python train.py --expert_mlp_ratio=0.5 --pooling="mean" --beta1=0.85
Rows from block 2, named by matrix and row number. Rows with one number belong to one attention dimension. Each number is 128 + 32 x the weight over its row's rms, rounded and kept within 0 to 255. All counts start at 0. Numbers have three digits each. After the name is the row's rms in percent of the matrix's.
# q: attention query (model.blocks.2.attn.q.weight, 160x160), inputs 0-159
# k: attention key (model.blocks.2.attn.k.weight, 160x160), inputs 0-159
q.44 113:104118113137148133177151078079179195130123090164168115147056124125108173115108137081130119116177106133130097121117113138164125066154110121126092160174097129140139130119119136134166188101152133111153118117163060150098087127101085151125127124144160115099126136087132195110125066105176153129067145140129137151141110099116149169137104115110132126193142122169050135139117174115142112113082123070086176058107100182123120093074142082153052144082158141113102196139134146122172085167042092
q.45 100:107149106116131120139107148108168140121113018165147141125166136111128149185094129100130141166148173163134114154104113108155124100107146114114121112067131154130160160165075133102162125139068099132102152142151132098080119102160112089159130071209120103123122083126105149114186132194099119082124131095140109127138108153125118078201144164146155121093180176128129106112051224121174152126115206089060065112124142144140100103172126170135180134166098133101174107122141112150063127118167132
q.46 086:124108123110103095065071196184086086119116122122107123101180120158138114136146116142093122152113146126113128155143146121094123145105126127072164122063157118123106152132134098095133071136100110142130147159155198094096152129145114119188129110158121132175120119147126102134128172175129122127254118114143104121122123132136133131135157144154124135075124106098218120124127135148115161161149146121156062200122142090119134139192148168101213097186112122117112039119110118181112180068204150
q.47 097:089096111116134082115106128127182162141103058154135101127086101159115166101145110081096102144148114129102113119140113173132119065138079137066126135146107125133129133132106112105175135078127103096177111164202089111047104120098040146181123108175171111145111130112084180106121093156193146137199168136127124150119101093130179194149148101120115124174141075126129134111115198115122184127092143062100143109107097142094107088121191121122135130153144139069082120122121131195176130110081090
q.48 088:113119116138136140174158090080157170125127154162175118131050121121111177121118144096129123115158087135124090139108134128150121069143105129128086174161117112138117145092147142135164178101165159127148128106175065159121101135096111180126132126122165126080134148086172189123117066082185168134070134141129140145139128090117151174114083131122131145196122136186073133150126145142138093132067107073107184072097096173131118101074149081147048151063161141132092206144127154114180089158061105
q.49 075:156137160138100113109154129147086106123142230114096115121116117147139124097159089152154117091099087109127153096174142157119151192138111156130120146178138119137112070116194104129078109113163165125149064110105148121149156144094141170112147158052108146160108143156133069152092149086135137189177127153100150104103125099143144151081144120102066103141054058111079165123186040129088157131154068174188171176142124106126124177106133096096126102130134124150103082111109128103166188096108130
q.50 084:119106132138146139166153079103155166142136132102163104156064118145115132096139141119136118123134114110145116100117107158153123091178108118160110144188078112128102116113133163151130178103169125134162118132142049167131101139087127126078114152093159129089141154103122168099106075072157140134046164160126146152131151120115135187116103092119148140205123122151099131129133119116124101090096102126108208080126103147116136097082148092155037164086166138113101244144125155127177059181038092
q.51 153:080088114126167111141121084106176188149117039130143099160070118163113155096131127091101114127170125097126096123138106166142125065175118117119114135168077118140138127125100132135179181094133095104171124152172079138083086133105061127135113138172173110125125127085080185094126087139188150124105168153134127166132115095116170190155132092116130125184150090139103127116104189122129139100093138100106162069111094165101122087103154082154065128129162130080095170136134129154180083159040077
q.52 084:162162159137085113164155120127135152118167132179117126112137108149158176136107092104181117125117114141158135101184108138173194188150136149144093154126119152146174065201189116112082127121123126130121044114109141106117154117120125147149192121125079149156108094156116098158147146137113132215148145151096157061105131112157146128146156176110074082126053094126004165099127100128100158129130113161122150136138131135141105187118151115083140109168106136154122054093129115109108203082123124
q.53 105:127090132137141140119144108135104125139134227097133112131066114146114118076159135144109118100120073092111117118134147145091110108144108137131133148174123085125082126071164130155135149109184155126163134120139103167162116151089129184112119178073169149111147180101165146135074103066187151147120128158124139145127151088129153207063094085121114161175092096150147141149180076146102095133100070132183189117107093122107145126079142078129057138077173125140071181148111143119211103147074112
q.54 047:134132161112099072077119170167089076121117218102119087115146107160140129118183090168134130123080110115125162107169158175096134158117088150098146131131156099131060094096167114105090075090143162140161088149151156107113150124094132138127128141075116136169106139169133055128108159117128126147228142120109136123096129113144175149095153096138103094143070078099175154128160068125114186127161089155187164220144139071107111146152158143092161089147131129123123085108098134138168193089135147
q.55 061:099104096119146154170104102103178181139152023133153168151150124139113143143075153078138123158153163139149099121103068105173115081167170103142127114098079155130145150171107157128163168144100062129124168147141092129102081105149108089144144115189159137089158109109115197110160107150121144082040150153141124120137144164145103164181114136131173151114167160148109116113080213123156124124084178111055109045117124156113118094127137142134105169146116150112120204143155126165094081149131118
q.56 076:159170155133080109150150130129130141113159131172108131112150113142151164137107087110185116124113123148153144101181108138173181198140133150135099149127126158144168064201181108102079114127123127133117042116105153095108153113120130140145185112120076143166100099169107084155142150142100122197159141140098151065108117122156135108141169175107074079114064090116014165100127102119108170128144115157117133151144139127143104184129143127082160107176100137144137044090125116112098211074136130
q.57 072:128096128131147166170133079127148158148169082069122159170147133148121098108114151124152121138120161113169143074114063127159127143193157102190148096154061141124124098166126176158092162145132065131131137143080081152164102126139158058071124161103139146095160130142088146101127119095087128113013163179140150124127174181139067169144119099113173137130138137117126127112132120114126113088145135192098160075157136125111153116108113123146074175128130141126119242145146134138109055175104111
q.58 085:119151106122126123134109148114155137115115016167132153121176143102131140177090131105129135159151177163130123159112117096150130123096152117112130114073143164129174156171076122102151118152071101124090146132127157095090129105173117084159131076205104103139117084137100138123181142197092106097132119091141110123142101159123104061192149169140149114075180169119125110123072204118159140135139196094071052123131151144146121114170110174134190120166094131112174074118143110143055140113181139
q.59 070:107138103119127147172107126102177163124147022158154167137180126129123152171069141083152132165146174165153112124111079101182126105144170111136118120074101167134156142188110149112144144147084072137099150143138114109100103095160119080153157088194128134096146091133112166123177125173092130081064140129137121105133133172151102116193129160137167127092164177139098117107062217120168141122106189107045087074129145145130111103146132166121148156165095151112151163127151123154058116129163130
q.60 107:149104146139127130109148111148085116136137234092104115127084122140127106065163124154119110089111080089114138114152150145090131153139111142132138142189135099127100104087173116153106133117188160116155107109104135154170137156097136180104122185057139147144128174125148111140069123068169137179146123155118144134120141093126143179054115094108091138156081072127129149148209032137077106138137049162203180148127110116114155155086128085124081116092162120154078125134114135108197135129092125
q.61 074:100131098117137137157103130102177162128131012160155157134165128124120152171076142084135133165153169157141103142104092102166119086132162109122121118072109157131155159172089143111168147143079078130107161145151117110086098098158105091161143086210137120104140091116111175116179120184109131075084139118141113121138123157138115116197129157142164135097176175142115111112055232122172138126093199091051078077118134152129108094152133161131149150161104144104150148131147117159071111128156127
q.62 091:091117096113161141127096137114157128133103053120157134142142142109109114156114164122096147158149169142121112155075123107123085063112137100121144103086123126116116189113056151127176134140099102134116201154159107134111097112156124084131094101185157107094147128103127171098150112160116119038088123095158099166151127161112109103158112115158196158116208198135212089135078207124179110119114183084080087098118134134128131070155120162161137154121125130098160194150139136156103060168148129
q.63 097:090126096113153139134097139110164134129109038133160137140149138113111126167104157112108148162150172149127111151082115108137091068115140103121135107078119133119124181130060148118173134140089097138113189156161106125100097104156121081138107091194150108096144118108123169102160115170109119040088127096152101153149124163119112098172119127157192150113200197135189094126062220121185121117111194081067083096118135136131122073158125165152144154134118134096165184143139134157092074159150127
q.64 109:144141101163106154130135091114166149177145150114084176133158102163103076090137165068122118136140152163080156113127125081096085125132127164166201068197156138126086121130139135125092139062155111102142109069063113094160111119097126172098151154112137174108163198110091151167065116085166137098090154126123123135093192126185156131069135125092098192055125083099107127130123110100119178112159092160101116165168120142106147136127119145103101129126192164130109099154178068100133175107143162
q.65 124:120108145137123116134107119123134122197137133174146083175189116158126099042122217122122099128146175123119123093133135129105137066142137157106184053129131135143112107136139158147093118075154134119141111111128141109127141119094086107125158154135132143135150163078179146141087102068153135171098103099117115148114088152142212165080132096127166100124103130068105135156230113106076126134200073137117163115202113123091167116125128164126079098150172124167092130143202098099154131185117095
q.66 139:123102123105174111118076138145093117183099115089153174167131167050130112087116188134107130104132165094144126116109128140121144112125154084101141063106124176137207125097135121144118125135136120077110142138166170109138161182108127103098043137110095047113114120104161104098115135072114169148126089188159164199140070160054152138116143140098170109152159119129078076136183126093115148113189121135155161130174129131121169102125079146171099110090119094143106154137193130132117067193153106
q.67 157:129107138056164127107157085126089077137160171065128102151149187136135114110132110118122128113107137092069125144115042164096128163219187124103137095126057137160127181091108130159156143124120101086112166105147188119134123050108140119096123165082170138132082118158128094024135136105129163129134157125208126129113107139085125160122144110165159141084186114105121115142151138106129127071133140163184115159194119137095139118073124174182159133108163128125082127092147127180117147129149135
q.68 073:104101065120115175118112122110123141114061140074098149107104153100087109130126097088139159089130117146142159129087134093126053119119108077161112116134116160159148121107147131168149177125145131111125147101126134116178102162088149147124043129144154071105151142163065115097099153116078148040079174117160135145108162115076085142120104184101111178163212116142071112139076160141174151083099148100137087136147128119133132073111049081165141161075129094060132112114124137086072107121120142
q.69 120:138121138143133119132133158120098103191125125170160093136072121133143161124177102121085127156107108100117111124138132125064152065158116127141105081063099051152161151132102142148161139097098136116134110120152098121162145143094122183161122100160118121135122086071135134103160137087164194133162144128153152120116129000100223148172111149161108154156127174119121164112135145138137152120088157129153132085108052128162111118128138057152104118144192106131155087079127061110159104157060065
q.70 145:141093105188161101103147172133111145131093088095148154113070087126125106115155131126121152122158129080099123143184237105071133137071172072152151133142208127124119136136162098133160145113117143127112149127107124183180165255180155147078050155128112069151183111102126100202143152121158119120106093169105131150111121105108140161139167116103127179108085092164151139112125090125131116111128133113190145168112137119090154101131096116103087140105125103130081099144095122088141098129139134
q.71 125:111144130102134132121150139130070146040120133122151127078059153119123165121095041163165121117102065111136078163134122163130127166116116102101057211100142037112099166104150112152183141186157113192119171148127117174105105111150117164148119118152148115142112147144146106105111113180141061147148145119124114102149107067103100143103102110152137103168119157160182145154106123148106075140056099085138133103049131110128111149103135115133122168133109126144146132116028177147167129099098124
q.72 115:121152113119119134122149106100081172061120142095117150071056157150107120079083060132171101115112098152111098149114132124108099159136118092118115164160154040115077173088162127151155144140194089177111164100076117164124092146127131203105088113123142103125128209126141120100051082132176059135111157137141107133136120067097126144047114098124118139111127119139162150174130100114093109125076068099094133128072132145098137158123117134146075185134157128158136108140053132125164145109108151
q.73 134:137140123160143096111138135163140186123146110133098049115115103250127102157175165170100141116175143073138109122175197109110124149172118093163176146168110101066092091166173061095097100137104149145143140171098105189152146218165140121127120149094107143147132116126128138174146131136160090115160081157117118144137136152149121117146155091117104169091079099157240171099101084115136119084166134129145145144087159102127144135148143144117094149119130104123135145132100130062185097130155129
q.74 102:155145082140124158136152116130161132126130139060075222113131123124116098163132109071116155121122116150095170144099118091125085173141113109181151122167133178126129120120138125128116153120122093088147138076088116106177122152118151151117095163114140133091140126171038131135134164141115153055096178183165151126097211139138066110144119186102079203078169086146117115097051132124173185100119157169141086178139145142141104130115100124126176141088128150078117111125138111116102156065178180
q.75 100:122118171111158092118125165143085100128132113178187059132092135100159185144159109188110121149114108070148082132163132171106192106116142134088085154070117051123153152132100115122164109156093164154117127182183124154103149103149120121160147101141110118157093068089179116107187126129143140174191091100112137117163067069104186136174134097179160091173099179140169145123154134141120088145104148104159160079078089107154121127131166098137114114148129108150151142094089136155167093169079070
q.76 122:143112133139144123126105148144130095229125124150140111173138119107142130139192178111065139150127151092121141103133122113080147069151129139149154043088090127145190117142093130127115126088080151071140094126162120087168161137086127136147120124134100122120120077083120141112168157067136223119156120138150166149114138058111211130183134158135118161134144147106096126094141147121150182110160175159158133109162068122168127104135124076152125089122179108116143110095204058107134092179097074
q.77 131:149140121141131138123153149125121114125136123113122155104063117109140169216177053126101152158104085122115131151147122118100135148126123125163091158105116080126152156136095107103170131148070133117118116140131099131150127128147165180140131087128115141131109065123081125125199158155137164095179153153137149096129179031135134100213130156146072181118133145168147140083050144152180154122060204137150102126060089131178085137140151053121161141124144137100175092094075088152118130092096123
q.78 133:140135115124151126105114112126085139207122144096121143139095151112116094071155155116098105135122150103091111112124121104061115107145143114133184042155129063115140160096128112136117130088149119104116128099101127114166133140084134198098078126097102095113113166077136133087081103046192156129137126143156148179126122048087218142085145102112124182081144114102132126142163104083103175098159094151127153131128080129126162133130107113169060136116213117151138104123166055107178104181101101
q.79 079:151153198134145080137148140148130111125193112184163105137142104152175162139131143174119103167121128103120093134172122171134211145135147175092127159113137092099109137150107121090121084144105129152130116162140120147075153094177109106141211125119107182152104102106189134159171109155169102210181083140096122102152093136177157114148149077166147074106044146127190145115165104123092096173139119146128167115096131135128117179140210168091123098178116158189126149136113132176181146132133113
q.80 121:124123128098153115131114141175149106107119117089120141155173147083140120182120154144120160098137130100165152135102120148185139168117131101116110152110115227113176089130127106117101120171097136097137148160168160118115153137148137043142089159113117097115099079185109112113176173163056145120129110155148153151142114235105034104174130165115139101150160113148126088097105146131157131123169173147164114147153183112149117117117110161138196103090043121096118186125159193138096092105198154
q.81 184:106104123122154140090130127176138117125142156150147100134148100066110129107179155135132141122141112057091102117180135129097117136031157184109144147151202114109097106146127083134126140092121202136166120140149137128144119020127085114146180207138151173153138147142122135161117158111128131125123122013063130104123152145192142167100150093128187153121101113142165110129130129122117094123135113120199145132136133039124167104072147133069127095095135182111099157125118152119183147148115108
q.82 138:113123142123111095161107134109141134092104094140132119139156154156143131119060156148154126100131155179197152127071147141192147113170095074104112139097095198138148100116146168134116114160149094139116147141143147141087140219138133050136069094139123063114129111149164118107132111150081092149089111190163122158143065222068065117137104156125137048185144137126097136157170133136128104142159128108082129108153178182109123124160105168165130134137064084140119152139149183125078099125169145
q.83 190:115163136132122087136146120169153170127147141161086000130145120255126086113151137127101133087163121089139104114123163136130115120217098113156131113138079113084080084161162096137052126101125126153166156123113090150144140170111104124164132176146134164139117140121137144121109138137144111123131130107159117140113134139148128130115111120137080131115106123099211204095100129114119137095153106156128119126137143103132106159121145151137130120144123106127144153105146125034197100097160138
q.84 173:140130134097165139111126096142089137123169135086124135128125167198134125158141143169082124129117165092114107145155058164120136177255138101116151144150000098098134153107135084092150097215110084105110157163135159146113123148141145116100155118067131163121102107155133109098160112121159117124183090239177123139153111146103126109152161082150144137100138107155185129140134106105144114070142145142141152139120131159124152129130134150186106153104163084135114147111113139180148125157125112
q.85 088:120141181120134093134129132138106132117160123181167076136142121159146137076100142169143086139132131108134081120151128175135172122134142158081116146108140083111101135139136131129117098134147123170127129162134134149082140099147085115140187130133121158153115151098218132142110089137165079237150090109097105120148061137150171146092132066153166055133065155101170141145209091120041086176144066119114175102117133123104131169127174179110101111183123137205120154147117143144188134156120104
q.86 096:144114150139136119125153163138143083134154111152151103144127094112162177208187106154100148164121110101127127142178129145125174134106154163137105170091122123133147136165083116087159107147051168120120099171167120132118150092178155103143190102123116169157110019135109125155246158166115176120190108111104134082139146104170129104234149131165121139130099153156148132079098146161170119142103198138169118127097106107161097124138181090092181106141110145099142124103100124170104129123114110
k.44 087:116106135154118216139137126099136116156122125129156117157091098119088167131162141112107151140151072158168087151127193102140127105082105123150164161152138134134030118106189160133152130131125117105122130072095137148122115145132147090128152145102117122131210103078134104200192134158087162060139100099137135117095108119135116206154111143146105182171119146162055136136099107154175065057083137120133139126159094154081177123107091061115113146104161120129084156129113151054117123099067104
k.45 102:159136108109095133095111142105170120120155143105110171130110113129164184168141079072119127129139156146134162158146112103136236155109108123174082128124168162138179157097049148098137088098085123124117121161113128104092158092158128059107156092146118149168119092111136082133225119179080151131185151129125148099117150124148117073165175193115137095153104129149073132076089195152135108139117158137127112154153123191140137144175154106101165130114140160127176059113166118191068164126126138
k.46 073:139169114115106000107150149126136112095142177140106145060137146142169130143091107140165101116078173123070149168124096156119107152138130161139094103080135112130222159130051122115138102084129133145138148174125099095133141111122122145109086091125144115145053141145117161044098101118147066159129150129126153140165150133123137028111143142117140096101137155105188141119145175129090172144130130099111092145086142112161110116152155182134163132113126145119184077098135120193106110151198147
k.47 078:135148118124088111124191142079139095139140191146109129097115123142119167140105127114169107138096129158116120182113159124122083121105117165194161140103131119152101169109067170120183108076136097091121144111069097115134120127144177092067109110061115101163152129072097119093169093194075101079144097066149177132127123126124126125129130157132095213129140185138099154123110120141147090021084129090114105159122094198121173102126087100134152194091164134110151091085124137098076112107135150
k.48 072:104106144164126194138144127117128108151113114147162108143114096105092152128156162142113155142134061147150056142128204133146099105057109134133162161129140112129032110141240151143145139134125129123135136089099140140146102143115124112154141157111134114116219106093130128201176144133099119056114109091131124121105106123133139210152100124161128174166124172141113135144114086175164094062090137116134151112127109084088157106097098077115118130121165116149079185128087162033129111116086084
k.49 079:118119112131129107160138119140088184141121131168133101098129139133078093094082163162159091120105124127122132093111119109113028116138138124103145111128113101117145118173137101152116155151179122125144092103156106139139096145119136255130109114107140128116104211149109176108000115072182120152108119129115118149144140109119133152070096089084098182089142103101166134156162073100117171189138092122099123137070135076142095125111128176149086159169090112117105158143098110134174109127162150
k.50 071:089098146136158198151140091140115128151114111119132106175133126131090120112134162127117164140139090119159090104119171134135096118138126109132182159161110121128030099111238131149136157142133108108126132063121153159147107160132128090144127189125123111110205110114125100161157169156113163067088104122164130130097098147123120229143098087152118162146131138140110134149116078130164092027112124127155157092152119134085150121085087083134100136112130111139078201129116148019161112109084113
k.51 122:099123132120130172129149110082129103146134149109131109149095128155092161134148133113116143140147114145144109174127147105125105118153119117164186152175105126147043154067133158122173126108129098082114136073087136162114105137143164058083135141080115120148172105080136092119197114176117157048133097103169141129099108124125119163153132120151103174141131128176074152152102134120186053012086140117138134129170085219088198118115094063132102161088176126106111123115133138083114124112069121
k.52 095:139116085120087127153128121108108194136162163148116157097085110148084145102084127113162063130111138153131160106131104065109074141130118113119128118151156118123157138140092122127114128118181099119132065088135106135112096111145146251106156085101129171154114221137113144135029097107166155183140141155122148111134167089154120127063124120058076179093098084133114142122143098102107132217117084135087106151077122134138122148138162160108090180161089159105130114137123093175145155109155176
k.53 103:083121155145164132145151125140102098133099111141157086128145139113104087107131173180126147133124090113117067124113169168123039100121140133100182137119099087125048112147231125152144160144147138134137156107120133148170099162100121132156097171110146094088171128124130156127111138100146075085065103106149111154132092139106153186124091073171152156121152167113193131178152070138139133056125122105144154094112127074103134085079091120151104120120152098147084197128085153031165079141110089
k.54 046:106137106114133060142162115152102173132131131185118108079163153118102111114063162159165109114075147106101116099111103142124036141112143147126127106093130096121206126176130094152118141124147125121148101146160103119160104109131127236128080122112140106122089169168099159054040139098150095129104126096115140141153151121123122118104103095091132158081153150099210143149158096129121184163133121109107128128047159042170088116119130183142113149152082129134145162114095120137157091155202150
k.55 082:135117117086130185101097143116168077123143144064115177155107120117152156146143100082116150150162140130141156153129134101112195142145106079154136137136160139145094149075126155109161118102111102129115147132104144127116147131158116000127138138149141123151187080114153068141255124200065132109141141149198150110111107148128121133163157161144171129151119139152114138089094147149146078031126151128160123118167129233104144116138121088125150144080152150142145101117167121118095146112094127
k.56 087:146116088119088122151122127114112196135155157148113156093092114139097143109081123110164071128112144152135172101127104064110086139125118112122116111141156128124173135146076119129113127122171105122133067097143102130109108116147144255108147082111131163155103208142109145131029099108156156187146140151115145114136165093148117121072125129054076174096106081125111136114140106102108143229125093133087098157075129139145107150143159171114102180164076153105136106138131087188139153106163183
k.57 080:118094130083175197134086102153137111127129117052103152189135150141132097113132123090112163146176146100159179089119115108108160141223138060124161138171114139138080111075164126129132153134133089121110136097141163151125136161156114036133127179160131127123177109143147066129181158182114175126100130186214133126102098165117105181135135103137156116125131092141126125111114105098141092035160122153173146091187143224094123130106111113148109129097103130134107152140169112092153140108092145
k.58 082:169142111122088121102104149104163124115152144104116172125103114133167176160150076076114116129141152151135178159145107101134236149115111129151076124130160168135183146089030147095125087107098131131114124154117126109086165099146136083103155083142111154162093110120136096141184108162098160159190148144110143104126154119146111061145168194109120083150105109150057120084099200130121114176121145138118103159159118189140131158176158117104163121110129155108170051126168116207074169118125144
k.59 085:149118102086112171098094146119175105118156148077110193142101112117157172154132084069122136142152154133138172147138120087115223155126100083161100128129182155143147154086087149107148107099102105126121126146117133112106158111169110028124149117160139143165164090124146068146244127194064148131166153159174156100112134139143111105162166185114165118150104125152103138069090166154138093095127152136150114136156139220126129125156145105108164146095129164138163081115176111164085161113120143
k.60 108:103125151151151113159146121140083131135096115153151079119140145126093075086121174186136122128118098119120096109108146153119017094143146138077177127131083091119071100152193114153123164158177139137136138095133123155158097166092136200143098151099135103088126171139120180119026121074180099130075102120124104160146103125103143175084081064144114158105157129107175120186170065099117149124134095113121139107102124071117122113086100146160089126138124091120083185145086138073182092130122114
k.61 088:148128110096107159095103149106174096119153146084116181138102113119161177162144085073116136141150149141135157163140124098123224150117101099166104131127173153144139158082081155101152100096094113127117134150106133113103157106160119021118149111149132138163154080112146072140255119191066139120168149139162152103115131135140119096170169186128160110155108137154093137079089177158142090087117159130144116139160126216125142126160141094109163138091150160135166073112169120160075156120110130
k.62 102:128136153122148142094120134136166070118122109098125138159150128115183146167165106110096188129146135111128114153140136164145217138120125134156110140115132151136123135103133141114141109115062143129121171165115150112130163116135109000138131156160123114131151022115144085134255160175071123087138132117140128118112109158127126110205156161180175075164130162141119122104098177164147103055130179132168141115179134157123147120137120090119175088092161130154148114108153149111092130140107099
k.63 110:132134141116140145093116136132171076119133116096121153153142124114183156173159102098100181130146140116130124153141133149143222145117120128164104138116146153137135142102120142112143106108059138126122161164116147107124164110143110002134136147163125121140150026115144078135255157180066128092145138120142136110110118154133124105207162169167170080163122156143113127094093180167149103065128182132164135122173135168126144122144128094112174097093154142154154105105158142124086136136113108
k.64 092:146135097166103145147161141092146125186126134140123119165161097150095073079150166099117113170127128169078164134134132081119023109132128141116219087192139152149096106115119149136124141119165132112141100046108100120130122127112135154078155131122127151116130185056102154161082087081161131096091135103120106139119144131163153121084115151110062161061125071081137133140164154107141162097157103144121088153185094129108179126119133149119107109130163132067112073139141064109108190051148165
k.65 122:092139115125119149132136095130120158212142157118152125204182107121098042065102205079115117145137167115111120139147130069131136125129115130104167090127137149131141108121132127129115131098154121115152097105134108102132150130098102103109139130121125138119116189073152141147058116084168147195101095127120134145137131148136177119048135130103146136088117117061109124139207088112066164137225050125117137153141104108138228116124117124124078103119138132111118141121195097101142093190147081
k.66 136:084122125111177116119070085147103146184103124059138178221142138044128076098104170078113142118143159072117152112127126134128154138111148110117122094132143175121188100078109111127120127133118115106134155113159154097147160179108103100093070143126126073128100120085124119107105158095131152155125084198136145183132107145079151133125141109100175094124156110100096090109155124109113157136206121127135126132151127155143200129121089132153082093042078105120125165107180118173138059206140098
k.67 152:109151146066161169118141096135106125136141165055162119176166202108147099124131118146091141115100128090082110153137010175123114143212165103141121111126060120137147184080144125142135138180130104111119170113166175102137129032091111111084115142084127126129046124139138107031129124153140162139169152148193129122120131138096123119121137163174150112076155123101129073122119135136105136051154133139145099149160100076139154122104123166157193137102122127135125116109159123159125134133160108
k.68 085:171076107148152116138092162078152061115083119108099133117082132123145142132165106114147145130133109131095226099107125143120062103143103130144126129239129176166129093109126159157167152125142124107158145092083132131157098145112102155084084154142157086163145110133062149109151107106111098066129163130152087147106115119112120153157096140149111123165179061146139125123106203134171108096080166144171123093187137169136093120104116120159114145089168116111132083138095112195075179060100188
k.69 117:120134133124126131123114118132100129189126125127166114092084144132139124141164061099066132159105116106117089110121127129082185122144090119097099057072105049121137172128116126134135118109101148127160131138108109123141137126089122180165129116135118130113108106051119126107150149093136160133147139142138140130112123040106208124146127139145139210136131209056142161103140091129107216140098138135129116103101028151152133132135123068139137147139220113140161116085120084107146097172070048
k.70 142:099139130160158044111128147135118122116096079124171121089078075164121105106152099117102138104168130083076091124146255136052113138094179094124126088121188098127084181126135122137132131089099157138115168107111134185158154255184141144108078149139122088125182112083130116191137188119126090107103116130112113155116088120118122125133140089116146153102122154087198146104133079122118122120120121107151097140118112120096173130129111132125116117107132117123115128127101150065136076146105121
k.71 127:115129133117142116124148161135119125032133127126127158039022156114126196113102060200164128110083095103131088145128119168123129144129118126132074220140130045123115191108152117121140131158162113145122118149122128159116095105145117157151121132154138127158132140185109122119105112165147091163144128134138138105154115074131114134103127097140105131163125102233155143154087102130100066168014105118134155106058116102143067132120131103127125181138118137151126138142083165148148133114119127
k.72 107:110129117143125113140158144111119130070121133102123150056026152126104150061105092169156118135076105134118111155127122137127058132149122123119131188181124058136100179075149128123138140155207106133120099097109120157115087145129119178098109125139141117162114180133088140117050060121186083155118117140143126133156113079126136135069121092124058142115134044203135149183124117102112078156031084121122132124080090137116122131115121123139079181124130124105110103151083120150137143097132146
k.73 133:140119126136160087111117144142124126114127104186093050112148100255110113127159145148126132115158134072151157061141207129084078129203160104100173132133082120119088102182079111126116127130096171150135151157110139240133136228176151116139142151143128150134162129127124124163149167112131071079114124099112115142130126152142128137131142066111110167137109118117223177127113106102153096076144129130149111115116166178094150134140137137135109104139130101127120135122098154095141117123100147
k.74 090:178131120147126112141129172101161078120106110134108130130142122161145143159169107131118136134140100168087188120090127153124036114164129120144154094175117174147097097117130154145134138141118118120130169053112121126145120148128143141110122146124124124107146104133096130130175139153103135027124176140160103130095133144131076119174101175151084113105150111113160116111090207134193146057100183154148076125204150128119085136119139162135185114117128127106136080133110111124088198000141206
k.75 090:096135154095147130105116103169091147123142125131160120088097153095142152153126087145107136121109128074157052117144125147100230142097128126109066134027125052101150186145114100120129112127084155145128134208145137140125139099129128131187127119136119127127107095120156106106152169132123139165157113120114161115139120080107172130145149099139186166164116211124140141119121067139097141170112133114129155105044084122150123129141124082126134145142154124174151169099121145119172063232091042
k.76 122:131127129121138143119089104137111128230121124126147109178168128113139087151171125069063136158138139102119139088121122116091173118128111126100131026085110117121159110141094125134123118108076159118158147133124122105147158127091127142147128127125114125100108097041126125112168173086113178106138133136127135145103132082107203124164131147132164184128137199022132133081150120128130227112189157145133107112157060160148164130137120093138139101116202111130157126083160074118133099172087071
k.77 122:160127140131122121122120149127121105114122102152132113054088143144153196204184027148091135140116093142137107104116132163081151123127130124130096094089111057121111171152111131131137117142079157139115150156115134142130122115137163177166141113127118136115130069101113116116213154140090140062157168122130129111104131060122146130205125142155119191147130204117155151098067135148171167114046202137132103102111076155118058140140139104129184148155201120144153100108081108121122152097082123
k.78 133:100129114132149135130114105125100137211112130092136128155104149086102079067149137100094125171097132093102144105129110110082071121124133125085174080153117083131138145082095121129125133140149146114146116095120127133136129136090121171091104133129126106132076168022085138102069109060178136129114108134130132166135117064106227132083131100115099196086146091083139138138160114089116185129144101141128098120127024171129195134120107108149075127091186106088130106107146051149143109153111094
k.79 087:088178153105110136114163100181105185118171133151158124118161129136121131141092132152111117118122140120165019157148130128136204156116152125117109141005125076088127170151133095101097103135104132154095120177176126131099155108153155100183169103119101168095118129141196099144122158164135151181137099128107168101149140133143125104115159117119154129108079206124124131131135059130092136161155104111093139155058126084123143135152144131098152117168089141155128181118145159065181078195149071
k.80 129:141123146101161108116092127151142118097122118124099133189189131109157142173122157134151145082165138103145174108107123161163159137119147123151103140120131213120158062145123119128117125134086119128122181143155155116138146137144126062142099147125125104118134074206151110105189184183075141105140134140139131133117129205111046128188132136131173035161139138143127086093094166139152102099182173131144131121165237108142090131130127161130170085097031130157136166127150181140122112116154164
k.81 177:126131110105173150105158157141144122129151135180146112134151084064097115100147150150161130127127128068074123107167141107096088138011143178119127156149221128129116143163105120138129138101114193132157121129137116149141128012155108094138171177151128160133144153138134123168129166125129105115115135000068126086137147138194131124100141121120160130126102115124212103111133123144100074126143106130164146124140157028161176120115148126073124108123142180137130148122134144121141165114127126
k.82 135:107120138132107090136097101131135140091120137088108149167147141160153119134071168111153131084159156162184142153095138134201185130187106095148118153118100189124148068106163129119121122114144059128114146140136137103123138221123113073126077110120136090133140106199157128102121114153116119174126107219170134157134112198083062131140123125123155032163139124161060122151150136123132104140173124109110161136128211163117108122136113146154105118106040113147117162145142179132122062171156135
k.83 191:137138144119142089127140137137141138131141131184080018136174111255126084097153135133144135122117130082138189073111153115128094124243108115098146139151033138127102062187118114128103136094138127144184132118095097197143124176118107116145145157156130166132113146138120138121114150158148119125114142095155113132120145135148143116106126104132067137136115101095195176111117133085114153067135093146148099101136151116149114135127141112140137102157100105124147124109130126076145123089128158
k.84 180:133120120095164187109105125143094124117146144086116136140150191192123116151112139167075137122120133080149125104145052204105098140255165089121148146120000107119134152104111110122132125241107103129104175173167197157115135152138139109116143131113129155130117121147127107099156130113148117089161116219180143138140133143101143140141147092150145160131133110139153135148114111127156107061139149145138137128129131194095140130130128149172133133096149093140106139116129139172136132149119116
k.85 095:076160138107118140120155099163101191118159149130144140125133129117098108080067150143138107120113149104151052164154126110148184158116135130111110172087133083103138158130146097103105119131156118143118094159156122129102137113134121109151149115128119149127111189142174118145054122141167134248123083129106157118166128127139145112047153098099135120111097138146111130145161039112037118189152038110099153152059122087139165132135126121111104132149078139140118174132154151093181078205153079
k.86 091:146134151111123134113126125147126119122140112170152098103160125143158176229166081139096137121149119130150080113139142145096206129097154129140096099040129091114122163186112125131130113122037168142102152191143147133129146088155171124183161116112113152101143065138168106130223187154069150092156157098108136099103139118133119126196138148149181157143112251100145132090088116169150150110129184125131120125115128121115087130146145124112203121164158133163146135105112149094129126153097098